{
  "hop_length": 160,
  "num_classes": 41,
  "norm": "layernorm",
  "width": 320,
  "positions": "learned",
  "init": "lecun_normal",
  "residual_init": "none",
  "eps": 1e-08,
  "batch_size": 512
}
Rows from block 2 of a small audio frame classifier, named by matrix and row number. Rows with one number belong to one neuron. Each number is 128 + 24 x the weight over its row's rms, rounded and kept within 0 to 255. All counts start at 0. Numbers have three digits each.
After each neuron's rows are labels from the 100 clips, of 14848, where the neuron reaches its highest value: "peak on" is the class under the peak. Only what is clearly more common there than usual is listed. The data: single English nouns, adjectives and verbs, spoken by a formant synthesiser in many voices. In brackets: how many of the 100, against the usual share in percent.
# fc1: MLP up (model.blocks.2.mlp.fc1.weight, 960x320), inputs 80-159
# fc2: MLP down (model.blocks.2.mlp.fc2.weight, 320x960, transposed), outputs 80-159

fc1.12:113114105132138129159162122091153090123121143100127123111160132150166106111110146158106135116124149148114115124196067132120142110175117115163160104165143121104123125154102140123123094158173125168110172123163158116127126094105122139113130129
fc2.12:139154103132189077127113132123102143146133134132126156145132128110124133131127156150147112171131129133131136115103136136092097146123128118121154089124133150130130151105151112148099149072140146143139134175092130148152115093137106110101120139
peak on: /aɪ/ (48 vs 1.5)

fc1.403:132097136125134097129164090124138143157123127135088124153068119121121120081078116161158116135109098130114094142139123113168161140123144137093141112095094161140154149121166129117135132110092144088112140164095143123102123162174127154168109161
fc2.403:076107140110183123093135112156153130113132126096098156123127096122116149083123137136132148110088179128105155099131117198108120138089089135113128123125142140106150111134124130165113155167087124119092118127104129118181103107127101149120086137
peak on: /n/ (55 vs 1.4)

fc1.364:152118096103155108164141115130144109107130130074114139114133062116127131093111125132145120111104093129121141131129111135101133117116119176136137127124139142161130107106155111127154135143119158129100113144128111136086156150074124127138156131
fc2.364:140150120127147155121098128133118164135125056110114111122108085113175103128126153139164133140071152147134145139156093156150135158124152173103082177114075180099113126147114140107123119134129106123125165132160131149111127152129159143136151162
peak on: /ɹ/ (47 vs 1.6)

fc1.262:157125158089100145126145087097125136135105111112156111092083157123158097100129051103102134111135139114101165099125163076144106166120090148140120148149107066092118102135145159162126101117089128137152107130142132135174126082135124179095099125
fc2.262:140139138126163102112138111140150138152134143141110145107145148160163111103132098113133112147122131113108118143168122107120131133098117164160128143136124129135141148083121134055141119087138172138150127107110126117145132116109143129101168113
peak on: /t/ (52 vs 3.2)

fc1.242:117107124144134139156142118147134113173106114126129128103183159163112151124125122073127103099123155084104126130116152127111111141169139137165102205128120120124130157130136097142116113118102160146127146139159165167107156093131090145142117160
fc2.242:129139092165177119102127134143113125135199158128112159165155123104136128087126139145147140141155128178124089083112137136080141110136136097139159148116096148163111088108145082136127131118161138123137131137117135122152115132129123113078108143
peak on: /eɪ/ (32 vs 1.8)

fc1.682:137109113119128156115165107096129158084117120139117105128108147080153151110156173144116131135118156139127140112163160101124130097111088125143148103135119133181120133082113100091128112130121110125150166141127075085097140099115115091094148136
fc2.682:153084133125165115139087157117096156113096136089139169136132165090148158102123125144132148174130122178165137140143088144134095133129129145111185115110121140117088134173136106128164118139113140118095147147114115144140119122108181160164134122
peak on: /p/ (27 vs 1.2)

fc1.564:134131141108136169145175157145153117137170141114170157099146129171131150086116101124099115176132126118131089160150144176139073141113150128171140117165139144128145120130092085184124115150082111126116078151100115131152118100115151149135117130
fc2.564:127122167114169116151175125139100156166148119130105141130120099109117134116110166119193161110125122111117073117133125145048109082113137138116105143119146132157135125113123116095164130115125172135092112145123082169104086080109148163095177115
peak on: /l/ (39 vs 1.7)

fc1.297:145141149132123111136171148092140148090154114100131169149128138163117152110140090121140100132136140110176079157109123102098144128154153113152122098143111144118119087117106132142079131122081147131166114100141159119112123099089125156121092108
fc2.297:143142095125152129105129146121139125128072129133176133165113123084113122137126139150114101174142156116108149130164125147139112148095124112147112118125120125145158133141148129151133149130149147148128132123160168104122151082138162120109125132
peak on: /ɝ/ (27 vs 1.8)

fc1.278:147170102116146141136128120123110109132127117091119147138113122122167125141091133146101120142144132140134154079144070180127128137128099145156135122125138095141146108162095130173079113122113126121128136149103094177084149145099158145145152123
fc2.278:157110106132140111178131126112052150166168151133108141123080144146117107151133109137103134079128147109121131110146133128101147087117164132126103170106131131144117169127128083113182144139181150139127164115130146116159135108162117094136108148
peak on: /ɝ/ (54 vs 1.8)

fc1.265:144135117126140144151079144122151097126089128101109103069177079128121091155116131143101130137091129139076140104133124118161148127150126138139150134114132066144173146176121105138140127145082137173086152169142123136123115139102134122193124115
fc2.265:089132157108173118162161110118102163142116112131086095186132093139093136125102115172164136131106118147125114130117068109166129151153146172119134165101126087115143119101137133104100154121153156084130135108155109138125112150147135086115149132
peak on: /ɹ/ (36 vs 1.6); /u/ (29 vs 1.3)

fc1.135:139143132130137127153139164047134093120131131098119110092139157096153101135128116102114124151119163127119134157141160179130166168102123098140115115137119112137151114124142108115124114122127156115154105173166126109135134105097135177110093116
fc2.135:085120119096172156128093134117119101142129102159137198112123107134112124114118086126137090131153122154156159145157130101100090135128137142111161173095164109116150150135123138097122158120132131124116080133133118110164120116121155145163140171
peak on: /p/ (48 vs 1.2); /h/ (46 vs 0.4)

fc1.1:110121145121147119108134174102136134090102120106150123156102136087184131119166105126110171133132154134163094138139175135158101111121134137123129117160124155118113108122089147152081118142111074142145111083178111139109095135132111167105124121
fc2.1:110156133114154160141151122177154131147129126077115145078189102141151120159088135111149128140146145103164141158136119159133118148099141169121148125141137131150154121119108124083126143101074175154137086127179156100195105099127089144132121136
peak on: /aɪ/ (72 vs 1.5)

fc1.629:129111115091126145154166122088108154162132093132099092128148134122158101159171133109121126125115111144171135128121093133146124148107111105137175138189123153148107158156093116111146137153161124108126182139112075128142113121084138124126170108
fc2.629:107142112136170096105130134162103103105138159153158088147129146102108132131118152142126137099129116152147135141101136072116161144103097119124158156158122134117125158151092122101082144147109106129106132097168116106101115122182158127168139178
peak on: /ɹ/ (90 vs 1.6)

fc1.184:115108139092136126159129107144151114162116117133103112119152139124087141071169078132143099112114128146172122114105079149103097143101106155100150108175127117133107144102129119155109129154125171163123103148155116123171153104095099119157115146
fc2.184:148193153149137171098114118138113096082126149156124136132115140110164186139155125132126142140158149139124085151103136124147121133163133082120111143085076119093128105109130082086165160101113134092101136080117164115124144135154107069172097106
peak on: silence (91 vs 56.7)

fc1.530:173128141099131160134123129128144168101164096130146145094124130137167127097103110108141136129140116090133079113143128134134115080139099154175114155120154148132140119173084136117115115164121095163114138109137132109091112074104111131110105135
fc2.530:088133110101219157141150077138143141173089103105103126148145114136094148120138111140128098137147137120159141167154137157143110125121149164119132150139117102153073166109154129135127125096122133157126084177122157107141124142138090148115185118
peak on: /aɪ/ (63 vs 1.5); /k/ (28 vs 2.4)

fc1.565:120124080132155103081083100108123155122117127133148153142147111128104147165167094104099126097140129136104135105174130159117128145109116139124127135119144144142140118170141115131128107151147128098085144126127131150152143126136089117150176110
fc2.565:130128140134146163117163119129173153116112143129137114136142107116123131133107113154130106157147103106157164149121118091130112138132102176140132131096105126124117105124161156147125172076141139148140081131149118143117119147095125088142144108
peak on: /aʊ/ (29 vs 1.1)

fc1.484:131095150144136130136138109148131130152129135125128129153154121117160141097139094092144090141136138088158166165100123185084156156153142116118136113135153102158143099113186080173119139125158186120155110167189120124131132131115128167074105107
fc2.484:125105140137180114121150153142139117125101114167119106142090129106105116115126125113127132156119190125142133133133132089106125111132130143121115163121131099104152095076139128155125119136071127121125083134123158106128179109143165171113141151
peak on: /h/ (60 vs 0.4); /k/ (30 vs 2.4)

fc1.494:160121145088162107134109138078130110153119084100127135108117175105145116139126129143134126122155143097128104142165128130150116100114126126125152101159103121139094115138103138156103123204125102154128120134150147157118140121131126101126107152
fc2.494:075148124168160128135119137134110130137133116116126135145135092134114139158112118158112149093125143154130189144109129150084119127166168152113142142121129149121139154111135124111137169134071133144155116112166114113160066100161130163158133127
peak on: /ɝ/ (85 vs 1.8)

fc1.378:130092151133125169154094129141135131128141113142081159153124137124085134109117104123109106107140142148165183171134127166172140107152091157121128141122122126102109105146144117140107106106166157116136116140130175107163111134113048130136149161
fc2.378:145126118117171134146164138117118135154107121123098119079114126103121093094118156170144153147083162126117138111156133111137089130081104115136111143191106114155120151115110145120102190150129147156106156114115125141078124104103138134161136123
peak on: silence (99 vs 56.7)

fc1.314:150139148115129130104119113095142095153077133127126139115113108103135091129131144141150108154167100128150156152117152127127133162136149148148101126144135151107153084130148116130132128144126111141115118104134090142129138166163144130156127143
fc2.314:128127136135159063118094149166103154141133156142127109104109132139186129106118150151176144146064145130130139128174155138076121126130140148143122166141136164125121131164106080063145152119085176098126122150133113124098116082121166152123151105
peak on: /l/ (70 vs 1.7)

fc1.404:145102116121140136132129100106103130119117125103109125155163103100146140146117101130098107109151152153142154073137095165114058178152086114118147156126126160136102133155143122129091118132149132126109162164137121197125145165150144141157135136
fc2.404:113129105104171126124174069162159090090089135174123166159111127127147156113110163149129089149135129120167144135155124139106173150168133125146115119105123153119150124133096104119061114086099131112118105121152139120134171151132086167119152149
peak on: /l/ (51 vs 1.7)

fc1.332:123101139159128149135146108142105095135138137132136091107144124126066128125103097100124159094095111130102120109104098150122106134150081102166131141117128124155140122098121138121129125104103189159151115173108160065165121133079116131153116123
fc2.332:181147111134112159122155143110116122122165140162117145164144120119137133155116156152140139125106158150140112167100124104126123126139151115128153142133084156165104116110131098127135219107159122059167109113163132151111150129157145059129111143
peak on: /ɔ/ (31 vs 1.9)

fc1.133:157083137134156141079127110082120117138127106089162129099144132131169131113111113097154131105076151114098116149164127143105145138096145136164159097154122161165141100131121118084131135137123142138124151148162119111175123127111133146119124119
fc2.133:101120135138175131102109115111158093113093159141155189127112136158131113158148125110129111102182125123176149140145156151129104095135089145122109126108111087071125114135138162154113148092120072129145096143148160075133135147133164116140150133
peak on: /æ/ (81 vs 1.7)

fc1.421:132148144155136094113170146132053156107140147107142100104100154118110077138122110164150132161134118145167119131162114132168120123111118133128121123124138124128143132151108149100094136114112112119146135133117168091125145122155136157085094145
fc2.421:111095124135183146141131126112143086142103133106099086094117134119145069127142192127165132110120165108103137094134093165088080148137074116125127161099118095164097152153137125119078195118114113159110146138113151114103131095087108123165105125
peak on: /t/ (79 vs 3.2)

fc1.91:130142152116154135174152139109157142125152123134111154133111137098169075105117132141156106149122183136117095134147125156171121146103110140157142143145088122143129113097119112143108134153118121108126177143151147142117134087122153121084101145
fc2.91:125066158150110135173091160125139107166094136130101102116121153089122124098115092144096129116112130141108170190133091111095067134090159137121068156118157141178137173145142147143179153138081146145089138140140118127128151129105187131152170150
peak on: /ɝ/ (52 vs 1.8); /ə/ (32 vs 0.5)

fc1.348:111090122167141141115095175122129093122141149120100133124132138112112120169105130137111124098162102160103109118145120188141091136141162135140133119094139125136174121115168087098137118107124130144139098149163115144113156157106094119145074170
fc2.348:191135103129097076114114097142117137085077109129139098131142157139120093162121137127117108107103108121070169144127140110121102153102119115149137109170108120098119120123112146137081103146152120147095176112129145098111164129146141115140158119
peak on: /ɔ/ (74 vs 1.9)

fc1.373:106074132127126142186161114101153117126108093138116044102159106093106124151096106111094130097153138113169123089117129129092129175152112144133153159111115131141105133162158115124128129123120173150124113133149146139092106094123105142137121160
fc2.373:147160139129131117086103125110081119107153145167118160174110100097117118138153127169113154128142138184122127127091141109139140138125108085146146154099137132142138105126130100113138204088144158109125122136148114096110140140143118074136100138
peak on: /p/ (32 vs 1.2)

fc1.539:104128114118109145117145131136141158133106155158160128139112095069178110135138139118093112118178129113100127115104124187131130136098093127112133125101097105105148121144153118139133131125127124133135131101118140151127111094109106103122135112
fc2.539:117119111103161135147156110143141093157111089128148088089083151126111167147118182126106142090136141146105163126109110160171142147125118146123146135112119157122109166086108102188101195135116100161124169150166147111162126173119125117122178104
peak on: silence (100 vs 56.7)

fc1.57:152074103131138116130077172130104113169064154120136142048138133130127093111141120138152149133114079115136138144154137141124081155140143128084110099146125125194163108138142150127121117160103158143135104139129125146146115137139108100135127136
fc2.57:146145130118154115142149160120172118155163138130183130152163105125137122116136137139139099171099102173149122196129089113112143111162125103112129089129164134150101166104098102145141131124154134128120093118144136086108154145128116145075109067
peak on: /æ/ (36 vs 1.7)

fc1.226:144105137125140121105114090136145103165135124139124134149125126137181150110156130107174131151137126111148151125145145136086165109148106130141157127118123104100149091141171094161128135108126167154114110117144069145151148144121152187117179141
fc2.226:142122133129198148155127130113129084118118099149156109113128157156101128136138153133088108127149167137121135147150157132102105093145129136153152139094143138116133084103100105152111138164124137145128075126102131089121143133125080143138138131
peak on: /h/ (35 vs 0.4); /k/ (33 vs 2.4)

fc1.194:165163115136128107135125132092144111140094132125122141117129118138118129155128133114149160124115140180115156099138127130157110164126136129114135135161105109106089115172093177115090137162145095103125204101104146127120158132140144111144124123
fc2.194:160107073119179147133117132135145133091074135139160145104123110117144112147122133119099081115096131092148143147166138122168148115136092149128125144151116105145126132136144127155108099074089132114183138173096116155122135145120099129107121177
peak on: /aʊ/ (69 vs 1.1)

fc1.601:113095088092141085112130127139155119132142147156141128122152066122140155128084101122098117126139072143084131124123180157121122110129156134127141155091116098103108083121139096117160125110097164147117155176126139164111140096114101112167138188
fc2.601:149155099121172129134178121083158085136103135180152101086094130094121083138142129135104147109140171128141137133115126124137157131131127123126093136159130127173121126115121146132120106086116120159141135080144146150127144140121097099123163128
peak on: silence (100 vs 56.7)

fc1.33:105132134123137131110093134131106123126122164105115118164110107150057166150106146170136121156145112176077134106144152111138119143132122115129112135114153105094119089138135162127136121121125101120114088117112136136135148120183121116123149159
fc2.33:167136163111147158124152194126121104125163119108187172085111120121117122175136116096109101150148146142152140181117128141117152102112111113093087133119135122153152117113126105158147120124120166132121129175171121137133139113094108145139169144
peak on: /oʊ/ (50 vs 2.2)

fc1.0:134074066092136114138131150120135095136119131115121176167119143101151096132088125147146167141130168135105149126183127159152134109120101154124122093147151091149105135150088121125128128121149130118133160153146119135130159130134109107086139137
fc2.0:166137147170174144143124141136093128120106127146114096122140162128122108108140125120101073127137120104158105127121106119132113092120143113094120148099091195152117157121164110065121159137132124133123135111124162153082126119161118114144146144
peak on: /ɝ/ (44 vs 1.8); /ə/ (28 vs 0.5)

fc1.223:145108119148134114116100147168103151117143138128142138108139113125121143072148131135150102177114106123104149134138133143132130151164136105131126092149141111126184055116147107089140109122102185108144077112106135161135185120115172133147116132
fc2.223:114140129125131120124152132131118138106120125091103102171111118096130106139129173159104126106141123137150135144138126136119167102157124132143185099120145189119119157127094131153132138112145071158127105128122143149129111153145149147061123106
peak on: silence (96 vs 56.7)

fc1.172:130151179161142151128137181134164091134106154093118084145149104121102133145135130127103177119139133156118123100116147091155160101113136099130171142132144127152141147143128107131126135152101113110152129136140142127113138125117105137116117163
fc2.172:103107167118165119130121126157100152130065083089129082111139158142092108110166135157146151139073139111103093093137093133097109131095124132160178104161092131120078158127108145139099142151134126140141116129092146123138124147133153112138159118
peak on: /u/ (98 vs 1.3)

fc1.141:176147122175145161115130181128153151100134154131179109092142137105092147163126159124117150168169119130073102103150125147144112131102129066149128104171144111130134142155107101109093107128130135108122103098092118154100166137124127130103154124
fc2.141:131135127109187126165132175119121145095126158099168110073144145096118137141154136134129098145133121137153104098156098141141101090124118134144109143139110116131131088103120145107161174119074100126141144141127132156088119143084178167125108120
peak on: /p/ (68 vs 1.2); /k/ (26 vs 2.4)

fc1.60:166149159180128117138075144126149113138172131132104124139110120107111137073144099120096123144149127150141151118119155139149130114149105147145167160094165116134133084165123136128119126144138155119142126139165123135139134147144071106148112158
fc2.60:121166118130095111131125151110132146104117126100123150138099134128108113152155149106154130129136165133154132141123137134133119126144122122146155098172080141109108125130114146190129195124146155141144133105146149136167091125126132131112135088
peak on: /t/ (46 vs 3.2)

fc1.269:134108126177113120143108177121150120099087144114142123108142118139073129117143109107107093086150149081105170134145132163140121110135141159131098147094086109108151119136128097160179117120143125109079107174149145122119131102095068153121099156
fc2.269:095133133130208126134144141156157071108079119196177111114119138108149147163095161163103146135135139148138164132130119075111138164107135143134086163126118145119142124089138137128088155124111126119116107135140106104156152147117158101130177140
peak on: /h/ (43 vs 0.4); /k/ (32 vs 2.4)

fc1.82:176113147124135121109089110107149143138149164125112149153098188121131149120136115121164152147103109131129131117140117122118138132160132110125140122128155158138122111124143111091108129163171121116136147090130137118105156143142109160156113142
fc2.82:099126149158186124120111112144121120167144108124062145080103080134133179129124136141145137121102125125155191137144072143106151122122172141090107122146097119114136142133122117112093129155143188121160113139141127159116091118137152124146153157
peak on: /k/ (68 vs 2.4)

fc1.720:120142098163107134163144122132142126115102113147116132080126089153169145090155143106109083095121136122103151124110122165110121122122140163156121117120115134139127100160107106091147098086128156109103107137136143113154154057075114123096129167
fc2.720:128172137142186118131163167123080082095109116122140147114128143131154161133146142111175140135097138124144096160135094111104114100119130123126093146134105108130122137106127093086111124138139138083119115078114110114126148112093166138141172113
peak on: /h/ (70 vs 0.4); /k/ (27 vs 2.4)

fc1.143:148139104190128077127111141156131144106152126143159143065164144150125158081134141104131111124102120105128113176123149106103133089112157068142117103141134087142123118096099085102111097131119124157104104126143153106118083078102160152074137122
fc2.143:136166113161177113106145146156088126128087160138117130127165087099092128113157134164173135121097092174109101081139100158105148095099155115113151144132119144107157162101135146107130147161133167125134160133128144168139125120129121132125153122
peak on: /k/ (100 vs 2.4)

fc1.419:117080137136163151182117136126099125159120130093085175130153112134149165136117111109128145166094128110096118138151123112132129115124138146124145117126127109153103171124137126110143113135133131099081151139082100107144118105154128122136154142
fc2.419:136128109137175124115115105135143106119134104144104096118098109089098144132123175076115147131135149131123117115149174145097125100171086130148135123112138090083109127104147129135123148108169119165113127152157147138131132159095101137108153126
peak on: /n/ (29 vs 1.4)

fc1.70:140128115149138104091101146135080136072151124157178124122162107163147138136098122132132152079129136122111143092154122134147131136139152167151139101138136133078187114186120116105136106107099120099145147157115125146136106134111093160142112146
fc2.70:150125107123127099102135107115155160116109122158125157154116124117143124105153120111175136110093119117119132166121148116100135146133129083127146119136119102101113147122137141120128122129144143154082143153142135126075122140157107084115110145
peak on: /p/ (33 vs 1.2)

fc1.237:112113163136117114099122115138129159100108180153081105115098095119127101134138110139096097128099103155109142110092166099129090159130102095100137100115133123145144111121116095133146113105097166097128111139118127144151142114115146153107124129
fc2.237:126082111130156155106111110165144105079111124134108088170092111132150119111108154153110112135115172141108129109140116172125131148146134158179128149093128133104127117162158100175124186118117096164138139170128176123181119117100127134140099134
peak on: silence (100 vs 56.7)

fc1.723:106153183142138108123106125119128145164124124141168120132116081141146088113141114130116119129149095106114119110117156118080141092146115116129095127167157096103108115141157167169103113131155114138145130090153113121130090148148111109083175118
fc2.723:130126101146151067124114162121123123132167129140126176125158173152134108091142097141120112135118103148120097162131141113128130082116143077140146159101095128131107157101121120129172131109130158119147140106111108137094127097124109095140086136
peak on: /n/ (25 vs 1.4)

fc1.181:128115111125163123164115151129163094151125104143142131106193098140131090125155111135134097102120141095123168145175161180132121141122137126148124110168067140102135131183130157163112111130115129197121140136147166109157112076084135152122126146
fc2.181:160131166109169129125166133158122165138128106130135149076104136129116170094107105092159095164126153092161124148144098145129135121120138120109092111147142113160147131131139108124161165100122132136138099126122108153097115109113128131119131183
peak on: /aʊ/ (66 vs 1.1)

fc1.308:118136189108146099140135104085119136156129089114153101113131105128144105132133146101125138122105130095100140076158151096135153134146162131135147145169107148099137145180099127119143111107123144172085158116166140095182089107096105149176155118
fc2.308:133161124100139107141168138133117138100135100151130128159130111110128132107121138099136074138113158118090149161151139119144153103123106131097108114155131114138096123172097112119118118134164124113153118139113154162073135118117104119094082164
peak on: /aɪ/ (81 vs 1.5)

fc1.195:139140146115125126091096105112112132129118116116156081122122129104110125121139152152154135178125088083117162070137146092170170094108115127134142114125117166138104121118145155095159113098122114101148119103111136149075110140161106166130109114
fc2.195:124133117143188136106111120149143110105118082164125112075102130110135126073123110126108153117145140102107153105160130125114113072107168163144083088103146138116138108129118128121174120141154115133107138131147119106124148069102114151126143093
peak on: /aʊ/ (60 vs 1.1)

fc1.394:139152133150137131127156165068167114087120149140163082088138128062157064162108145096113156098097125146129126131147138110134144130084115116140157148142138144139135139148123099088132126107158139142092135130133125100153126120105116182143125101
fc2.394:102101127121171074137096105113123137097146139116118169162152147126116093140189100122152140101142178117142157157116138114113124130108104120148137132102098131105127074087125130119153102077120092163090116091121088122153118142131158136138100123
peak on: /p/ (44 vs 1.2); /h/ (35 vs 0.4)

fc1.361:130118109081142100139126106098133076160092158092115169125170121096136090108120140143143105116127163192137153141176095131122144097108090089157126118100092091124138097151107130120105097110114110163111151165142132160148129125085109148103106152
fc2.361:118088074167137128148141074131136102135135102120108156137106155112136110139077119118127135130075148148113163140111125182128086126143169142088160150113138145108134146117137121134114171104133146118115125119114133111147126133151113145139109158
peak on: /æ/ (71 vs 1.7)

fc1.321:142143152140119132129145161096163144081152123121155121125112131177184149141131126105116174125099144102123101113147142108117134122114094116164158135170111158106118145146130120101098126139120082148130126131139108125146103102108085146114122105
fc2.321:127149145130204166130115109131154118136092117088154126113121151125132097085121162112115128158098128117127105166144150153147127129106136144127183117161121127136099091133111095121120117097098113145137102155091119119116122108097134133079111164
peak on: /aɪ/ (33 vs 1.5)

fc1.633:140146148101125089144111072116098158145156124142129154121145114145110157123167141077112095088144091111106130107123093087135111145124154112147144129124093137120113159125135115114161113131082179145120108126123123137107125104107165128188123139
fc2.633:160145142172144153104130119133108058141107133147087096124129153124166127125137150128112160156134174126147131139122107136132144167101133088119130122083074095128111081121145088121089189105120139116129165118116137109145137120152106099122136144
peak on: silence (100 vs 56.7)

fc1.204:118076099154131116144154125124153117120124138129139116093115150110089131119130102130088164079122163156052124117124147157116082165120103113144113115125133097107174120149140127141129108107129107155120136172136146120153133132120053138143087145
fc2.204:116157144098183133138130130124122113127139133134153133147155123122119087134119105143130148155127120117127140170123129095087149105146129105139099200106119150165133114106147150128140145151122176133108076084099101086115118139140133124101134131
peak on: /h/ (76 vs 0.4)

fc1.148:157146122156130111100116131137160106097065151134187154106110107135120168091100121153135130138116117131109157118147117113112103150135102142152198107204112117097123117142114170161112118152132116095135087105111070145134161111150129109139150137
fc2.148:068121101152124134138123135130128069142096154135125096174119143116087094177175137154127101096105109147114132107120106153128096162165110100155128109111139139098117140117124128164087117128127127157100130107146137088134134164136132127134130088
peak on: /u/ (82 vs 1.3)

fc1.598:132155137161140116104110134104118100125097130147101126119132069138101157120117132149148134112127103171119127118152101128086138115143099122119145145121156109133133133139113135108119113176156127120143112112149133115137135162149091126149121156
fc2.598:146143121179169159134155116176110105164125126143143124153123121132105111190133165158117105101134119143147125169104129150098097166143145103132103136117144122099160149107125142127125167129098189143142085092139148126144142145153104076132133076
peak on: /oʊ/ (92 vs 2.2)

fc1.34:161097105169161166153112140117107098122109138097121100109105109138118100128120144155116132171108118173136122123114069124138134128092109119146156087144139132181098137131112158095125140110106136170092198167092137128100110134130156089157124098
fc2.34:120154135110177121174138154120137111131112105151119098104127110117108132136144131145118154152164134147147125174138111102126126125172152130078118154088131114106129145110121093108109150124113152115163109095179128150158141123168142127137167141
peak on: /ɹ/ (52 vs 1.6)

fc1.76:137109086147140095156112106106137112157120108102104133165200114111109091144138129151119127131161141128131153145142132129156121114141143151154144117144106088122117131144095169143098115140163110157107127128180127141081138154101155151136137092
fc2.76:118128118139185160140109136143120155137149124097140146108107099081158093132137111122113124118138137138118130119132168124093131122139130117125150113120116153135107192141168167132130198135129166138126115126156117136164117132173090161110131179
peak on: /eɪ/ (44 vs 1.8)

fc1.397:113134117163129155139127126128101097088135134120120138139148085123081121125127113112128184103118119115128111087131177103111106091086138101114131144114132115156204144132122107165098118153144190146133114126108130118178107098143150144121125138
fc2.397:094129085130164131116128155136149116155117102138143144126118124109153089118205145148116120121128137168098143123144169146149170117146098148162120145106118142113127114108128130109154188114109136137138121147148105113150091117110102125106169097
peak on: /k/ (96 vs 2.4)

fc1.386:113122110120151151142096104113146064146099117167125136112148166127080131123125141124108111163131126149157139090151115140119147131121136106121152157101148116159111105114130109124103120146150152126120155182093109110134146115080128059146163134
fc2.386:135136146134167102121130098172126150129101128103141120108112104077108133102110093172128117119154082129130135115145120138155089144145111174128118144140079136111144149158102144109165200117106129113075129116114131121084124111147109144166109125
peak on: /ɹ/ (28 vs 1.6)

fc1.390:136138139154125183139122166092075137129151152131139084085125139133108082133138129147114135113148110117148128083152156121141159120093131097116109150119133163170170129174112099128147117149153119138122167100139139166114131092151125110152129118
fc2.390:150146107158125105106107130162137104117139119128102134138128132147115136141103152112129118142130138158143125161136158164097152114134085090117147131114088115042114128089140144098130192119134125130151098145088164159101142149124079112115126188
peak on: /ɝ/ (73 vs 1.8)

fc1.590:078140142134132137132122121132185127114153137096100074108106124172116116114129114115158119118116136141115122105111111103147092143099104134144117135143146146167137119129114141139133144149155114133114125093118101073140136134096119105143120153
fc2.590:113128159117176151116163115123077147123097071165153159188110108129108151113114158121104146098102147150144164114111114151130146157128108159118087170131102152115141114142123110089143132154146128108093108124160098114129155135109132100126126122
peak on: /n/ (40 vs 1.4)

fc1.122:131119136155139132110113159084106124125100111132103160076078149130134155140122127157094152092111137129124146139146128135131125143112131091121121159160126128125129113117154107071140113166128109139188121104144155110148127139133103122083076129
fc2.122:137152125150156130128111160131164142156124117131149092102120128124140122074155138112152092168131100154152146173141158059109109132107123110122129109163130096125133113114074149111170112148105136104115135131123082114087115135129142128099120136
peak on: /l/ (51 vs 1.7)

fc1.383:093097139133156140135148153108128124182121116123089113157095135152127133161148117101097145111119134093134162083121093126140109138119129152147198138131101117153113184125085099119111135130111132160108119128104127117153113078105162090144129142
fc2.383:162101161141133167134142111069144143162157134122099117091109119139152119144109127134144093111131163107129164183152164142089111134113134114106106129132115066128133111144081108143130114095148120122151096163149119125099108105130148107143131169
peak on: /ɹ/ (62 vs 1.6)

fc1.130:156108154189171085081120174102085126142102110135162103089145132097143109115137101124153158125115099123110129145117129140110151155153115124148142117173119162120141105138198107116166117103147146151145129145110138165117092143132131172155078111
fc2.130:152123137156135126122148136133145173121129126115134155132186137128121139151126133105114129111130164120134171126110127119101115159087097087132137147175098166146087125149147134099134137101096108132058138114122149138129139111100146083135139131
peak on: /æ/ (86 vs 1.7)

fc1.551:125159134154137123104086133110049180132121110130137163118144094111128103138109099123138140124123104100152101104139161133139117115144129159175107175154137084161150155146096176104147117137161112159136151119105147138117111134119147148115102110
fc2.551:091148090103136177151153108100164146138127081111129172124096131082125131117135106086080155108165148083150110164142155136082164128095130128122141104131111128107118162119124148149135126132114153158144093135164126099122103110161099131090186156
peak on: /aɪ/ (40 vs 1.5); /k/ (32 vs 2.4)